python train.py --encoder_widths=[48, 80, 144, 256] --decoder_mlp_ratio=3 --decoder_head_dim=32 --decoder_drop_path=0.05 --decoder_kv_group_size=2 --decoder_tie_embeddings=false --init="xavier_uniform" --momentum=0.95 --grad_clip=1.0 --steps=9100
Rows from block 2 of the text decoder of a small image captioner, named by matrix and row number. Rows with one number belong to one neuron. Each number is 128 + 32 x the weight over its row's rms, rounded and kept within 0 to 255. All counts start at 0. Numbers have three digits each. After the name is the row's rms in percent of the matrix's.
Before each neuron's rows are labels from the 100 texts, of 14976, where the neuron reaches its highest value: "fires on" is the input token at the peak. Only what is clearly more common there than usual is listed. The data: rosettes with rotational symmetry.
# fc1: MLP up (decoder.blocks.2.mlp.fc1.weight, 384x128), inputs 0-127
# fc2: MLP down (decoder.blocks.2.mlp.fc2.weight, 128x384, transposed), outputs 0-127

fires on: "a"
fc1.339 093:141172126154086103149173107088078165123120079138052140131163113085124138150115129190085110092095064180124097153146087186098172101126124132125134166126165162158203153086173179169141133138082114113092181178112136161147107113151138158162147179113122130173148088159100136104110074140066120082119067163128161113135146148105103130159142101098159086104135152128091119163133107094104056124164
fc2.339 081:157119109093120168171107133168139128105142154174156136135120115124127133123144130154143131070140206138077110070160088129136095133179111123167119137072042133110153103108146095084086101087138137170184159150156132108100165158151108093104135112106142131096062157222102128115147114113060117107145126132077193097145092120126191104175188122186075187162088123105124178123139129135126146119123

fires on: "eight"; "<end>"
fc1.35 090:086110150146122098097064137110114170165173172136096088161147118173134047094232139158100105124075099100140077121140126158135130128136119091132119099146145117108140102099117137090148105141104165111108113129159061137123054185145135089115111156138127142141201095138133123090138189100117145095174162120187127084132094136154130082125158129128147118129189209149163198116151147084126100095111
fc2.35 101:163134087117080153135118065163148098148098081138113192083065146060156174146107122063161105109150117164154129110136127119117136104146165120151077127162143120129075116158116108128121137169138129192092114176141157145131179117095165142146150135100138068115103175183161086138130102147156142150047109124118180162131151112140163149139079074092122154125125084136088084101077094212093170147147

fires on: "-"; "<end>"
fc1.73 097:155148094094051075170090125162116147129178201149163133084141181108105167081105181117117112130149114121112121101102195152152089157097086125046173112158168132138141085147115088094084116138124128110131091138187120166089178155157133145123140152119118157107115112112099142114081092166118148134105148088203101120168088117161123104116128099203188103118156164132131142112139118074092180087135
fc2.73 129:170108155154173170107140159137120120142088076091123171138118116190184106152136066091110135131092151133115113104103105117108131110121133145208096178087118101122140156098135139109189165117153121113100187148094099151177086109105139071101144095140138135157091150231177131189162153092099092164126132162097171103113107140085117123143115168041123122153114073092098113175098141138129079159136

fires on: "dark"; "-"; "cool"; "vivid"
fc1.105 103:106147097125109137191131108135111152165103087148130130117136139201096118137081113090099104148132195190144122156119117197118115168125172109142124092154144164121155097119085114121131098088087082130097137217084117135113123151197081146093136189119165119076188077114177194168112109080114142146145140100122099115149106116167159173108120148161064092091090112105102084099117183138166132144110
fc2.105 097:146113145161114143084138122141142069088157117120121111121093109089178147143137125161093116119144048137122107113136145099109197104123115134095163153116091104122096163167208103159146114153205130129186096051106132129114150168071121126165140058135103182199085173172078127118127126151162140106099143136162156138098131126098101082114206108074180139119163143153162177137144098121115090090136

fires on: "-"
fc1.295 081:143134104079170031078128128161095163079141112171086181098102152120139134139123139145102068087128163133132122152110130138160151124092117100155201126169152155144129108077169114114137144155076102096098077140123120132141170121136147148089096087134109112114132110126161163138121135179057133087112170152125216162191096158224160162147118140117120164116115137083057147120144101143156119101162
fc2.295 099:135071103135153147158158121160125129144161138138109087146191109111083098155107139141168078162144133092110108112138146087138091126138156169154113162109115137171105083115089114153137164100123131106216119125151136101080078106107144064123080142101057140126138156087127094171116134092148180154137114214085168152160071162142122118195141138129049116150153114115048156116134137180075164099124

fires on: "a"; "six"
fc1.204 090:168128161132137119092106125121140129119105110130149143183142137135102057211074108134136197109163100098152152156107150089086154058121100086079112165109175100140135129137116096146137145168081143127156114071074119108148116120163157073162112171163160087124098122108134179147132122118061131179133151137161125108099094121131124082173132152049163168125084167133239113151168120138127118149114
fc2.204 118:124114102092116162146181125154168097183151160168119135095094135111155145090155134068166083121050129160090151146144126163159111190168147120134090075158088175126112085101145185090143113099110171165104127151151109115061175192095138141066095089121095168094127130124084111132100136166136122154090132147134167135193118119124096113114093128209126118141155112149072154115063092121114086095160

fires on: "eight"
fc1.303 089:146149144102134154183149134101145029085161145146170123079195120145100148156135121121145084125098135135133122035122114186154080121166092108199119099156184112171159083129140166117107054158142164123151104106115166089096193139102083157124086119113126149175156154100066169126147143174098120153158078062117167140129155119172154141121121087086119125142153141081139131147117123113122145161122
fc2.303 114:138103083188155085127096130161098166154094150151091172184082061194154077118102127162081182154110119085089079137127148067156137091145125181121125199128067113120141197147089114147157219107082111176141099166140100094124134121188154091165150165088102124111159091139118122112099136093157145105162124182107117138119089139096120111144118175170145127115103126168134138111137122113123114110097

fires on: "-"
fc1.260 089:130158116089153119100125128106125112082139117163092083113118202117109136108095097131151123156107171168097108170121102174116170142127103120162209129081172092170176151103084136126140165126076111130120110129126129121164139097202089155121140066155061138153140101112179086095151154156069119161140165127114144108134139145200120180137088137118128196107090194089070160071124170105162156109160
fc2.260 088:080171139033164149104168139117132144163133184172100143076099102176087124145111119101093050152180105116132121150117172102181076103126130098117108165174157095061117102097085138114115090097155086102105128153145106172103128143120131146115087141158064146129096140132099101169128194171111119126147111125153167122130143167132168123112135141143090106123147126107178159075135211131078192118173

fires on: "-"; "five"
fc1.117 092:117162112156196135185110093132146116081166165130120087128106160118095075115129117154148131092123141105144083130121112185129101107143134058136098108140096079067074127121105135137190121129083184137124140082150133122131096130170172079108120193146135120180162081108159129129092152218104133082103078131153141096144142109096084152192153164141090097147158162152119168105158151115163055181131
fc2.117 096:107094092123107152124104174123130120135074129135101188163125157167151146120164152122080161105124123110140143083180183109079154120101102172130175104108125158168108091130123114157069151156133132168139099141093115114107123155088113145201109074105129123099089109157103130117166109074159118167119202128106148162066100137180172093085087089171140193100143068104103103140156109128081222104097

fires on: "mirrored"; "pinwheel"
fc1.7 121:137091169144166087152152136117077114160068111183123129141184111106085129066086131139135078093121169089118119118153096142163159086141123170162107118117129150107122135087138132137133118071162181115099103120094111151158122135137156171169184087131090132143192128126122121101153132139102108072150154133063126056128089101092131175166128109098145109114133136086187123150171104113153103249192
fc2.7 104:120078119111154190203094153106161154147101126114209078132101167174153062152120116131143180132122122134174136104112174143054121136124134088124082187111171112153211081124151051113128097137112133155112100121094151099153081077169126101158135133133116171178127111125108094133135088128151074124176076082167147064122119113132143098109155157115159086121104145129124142073123178098118133144137

fires on: "-"
fc1.191 103:161116111165153180123146157083154103128101137134133101139086135173107131061159087138135139090130158140188103125161130201165073176108118126149096038137097106161147120120145108103082102154175081178151113088120071145141128136061087091140128125145149092128140122176079174195102114140171129117128130133160179130092047081143109150148167158165086106182112116141122109109101136154077099165135
fc2.191 124:126165139098114109095115138137071111114204102132109131080138191142097150134130168137085109171111077189073186142148119086102180135136079107137164175145122120083124155135101118152143162085119149070087174141130136073119133133154133159083145142124136207154129126090132091089130129162098127137116109115089148136136163141174136132107106097138113254081143112121097146167168119096126136048165

fires on: "mirrored"
fc1.218 121:126128159124183154174144132140085131095066159070174148111126083111080147094075082096095189152097170151117110156202170148135159096124134148098098172147128117118136135109135097114127104114145119120091077126096099188126154119180151117195109155154113134157227114108159198106149131108143101160090128072089102091134082129149140122151161135113108136082152096123188103073114147090147087151165
fc2.218 130:101114136147165145170103150151122132133072162100218167155156112090108094116125073157113164150115145097121146127192163180138137095148090112165072177162142136111200104142100042114126078122134099114144100136111125133123165078182095151194145145125139146160171156097100147090154119067104089129087117057098092079133105135187115111155155108151146112124137123116122091139133162129117086113206

fires on: "a"
fc1.352 089:208105206093111172135158111128170157118133189223101154104181114118097092094105075140174126097109155103147125158117120157115103098152119115139127151140084130109149048107119092131191147165079180105161099120163132106115102094118148122078115074093082107170150106161108182110132175138147132174074161126177110161096129091141156160147104135109156120098111129141129149179154091104115073103145
fc2.352 101:076136096099112080135140167133128077142134097095144119133087164123137154139128158168059133130109083133108170143097164146165136182080181106117154133133202159170126147152136152144110075051125120159097167063066113164135120159098143171176130142136187164045119138128138163136107084150120080048196132113076156114107150126141150115104154101147092142142144106148104141099126123161190143130093

fires on: "eight"; "nine"
fc1.22 088:146146119088127140124069135112157093134110196164140051208166132193133131122167110088144078132119096109175120119049142150180133161085195140165124066124137164129096096110134111155181131096224144120053095091105130113151130101079142116128102127137134092130149141081136158129127084123148171132151166087121176190115108124097125106125117169067141151104154124133131131098100109118112130117081
fc2.22 087:137160135173149080124114098114106178103148100116128153083124141173099100118090148205114193084154159118104160141164163128054112094185119144107143171115143083093199142143109115127102147134068095158106135149152142117117098102175126140151147180108153166171126107088141180105091148137091177160096068151101125081107109187153115083144139112153168101071072090126055163134104116117154119123173

fires on: "dark"; "grey"; "pastel"; "warm"
fc1.230 111:116111062139118080111101094138105162146119100076118175147113154105177145131085088149102098109120148046114082185145145144103154136080143128115103169127109101129044127135083140201164175149115121127138156182121070117085182163173103134139130131135158059132182130110142151174172151100180143107152105178111093131102109108193105129112168150138146189127142125089171077127115062115130124117109
fc2.230 097:157119152161089102083102120064142178141108120180103116146219106177114113166140146123086127066158142130153095150039105118131079141138100146077126092154100128132139179119119099111115169146131109130194100182099089133145087139170124124098088141114119129102156126102167171160112143088177138131128114146190173110088159085131071077117120157113112215157185146138171124130095072117132138132146

fires on: "mirrored"; "pinwheel"
fc1.223 083:139085140145161152113179117078088058124052214152099135095116123129104145170123151070100153127143215147143097103130150068170125133208148076133088152190103144174144115118125189128146088141115133152131115126132121152099129100105165075119132163086119116129161147108122178114084153156122077117140075086153175105161114141105171171170118140115086111137111077150173091164095144134113119123157
fc2.223 083:164079112129103083157128094179096063142126094085169144186139044112116125123148147140120081144146103111105164118226122181194108097161127172126163158127112065093120159168088047131150110095159121109095158099146144135187164140112103133167179126134108119136105160108120054108173138133066139127154108137099128124118146070172099159143153123083133089143148107134124152146099153156128175152108

fires on: "a"
fc1.251 082:100101066156111148094110103112127123123131097091111101114131216143188134145125181117070195135180133158078141084126107121151191112092143121100144172156080116119138136117184108122113087142109116145156072157162173172151074125137154207086129148108134116099080096141126117181099094097133138132150152144048074151106138161192177128109140192140094139147151130164103094121137096146078124141104
fc2.251 109:132113183123152096127112162162144143181115182161128093131117072160108169142093126133140096123131094101114137175147110127117124137139108109080091157088149118116101150183119154193128156146138070144104154143135117094098156099123139080098084079164146093140165171087173097098211172145164132124124108097143112086132091067096073147123157163098168072156055171161210093086118157126143182128131

fires on: "dark"; "-"; "vivid"; "grey"
fc1.130 084:205136154160218195121168113137127173066086172101159141144119152183119147178075111133103197118080111155124090154098126114059107171107159215137067113150149094106134073120102093111123137141107117151139124091090130143123120140131113073133128165116157167156121062130144133114150163163115051149098131146188126130131122114114085121112099116108101127113136169101112162141140148109148178087101
fc2.130 105:099087088153065077109121161146134117091130109179106097109107145118130127085189126075119096160200113123148129096190143166162153083127146110145171170141128178117127151111162175142111141099180126136065142166185155119139141169100129134128127160137079101114118162099109177116127119069137142053154115114068183115127083167167119101139141198135158084084142071168147061113110134138101135139168

fires on: "eight"
fc1.356 101:142114128165194136134108135144164137095122139170152076148133150099122139135105060160155175066112141092103093117119146093113148167116086167130038149185104121172127073127062128108185127108156116136139155059116085110153203095102128125134159127111148161142079108121101135114153164187133110129110095169138190070160144103087135163131154097103144100142152129120152179109181137050102156112085
fc2.356 133:136102102158037082124099152105098136122142150147100148100128137143115090144173130067114144147179103187164172124164177116133117095121136145132146171114172136087136155118176120148093155109132160128132134173129147152119099134132139107103131167143099097071164149108108183074126109099176163091160117083099134146045109136173123076113101126128126055105150146182123084172061087198121132082196

fires on: "eight"; "seven"
fc1.287 095:130172129125136115115164126220158097166104118179140173080118103125171084146130105125170082120195164086121105112113138143121116147198193127100066128094055124158069108161100118135095148119104137114167101142113157151165170111113125115103115140142083124125174152093090185093145115136089101145107091168161160069134144127128131164082142115122136206112075087144115157139107136123107190094062
fc2.287 109:129120113151091144128124114138094139144193105129111108123124109161168095181138180111103136185172077122140139156157135101160079107151130109175172169172107138175183153122191170095158155109060116166145125146133138034074122094148065105111126134137144131162124112105121092090119146122139068112140146155146132165140070094131071097190109141084163061132170161119179092172146117103119072105147

fires on: "fold"
fc1.13 106:128087173116170140120127159142113118165139144122131153141130128051150147109180110121135192149099126116136118125148101067123114106141127144131121084147161135174101155108160143121089108145150145094112149090128129076201150181180140026169103081123061148138130062168138119157143155122172111142145169101119122172131153113150151085193168113130103142098085140116052072140079111088053150169127
fc2.13 101:143195123157141097124135113144162122129075122186130134104106181240129137117088122167154134156183150163072149109161115169150125119131111122122129145105064114079172147093050105134129078133111121164075164109122146092109092062119060120085110155139158149130143175082132107148167131106075174149183105119132168116118060154128126156068102157133106109107121150148136169116109106090148181113131

fires on: "-"
fc1.136 105:129185172130140156125129163195134139130143137107093159123142197104130157130136101104154175175122085059114147145076146157115092169155136063088106178130114171090117147065138170106092086105155145114106104151131092191134145146139110156137092137150067086126129129118153063101114142110114135157116220161101126121124127102106137160168074206099123092153128123067145069104151107088172094141153
fc2.136 087:137108050064126150134115109091130125140128092157152120150087125126091095151178110148135090122189131142149125146075091135130147122166133114146101103142183107186097144205099125107134160115121110098189157090103101080142097063109104127081189122102160169156109132106103149141168128144141109124118071125187138140110157101117149137092158080070147096209139128209083115183108135186108153133084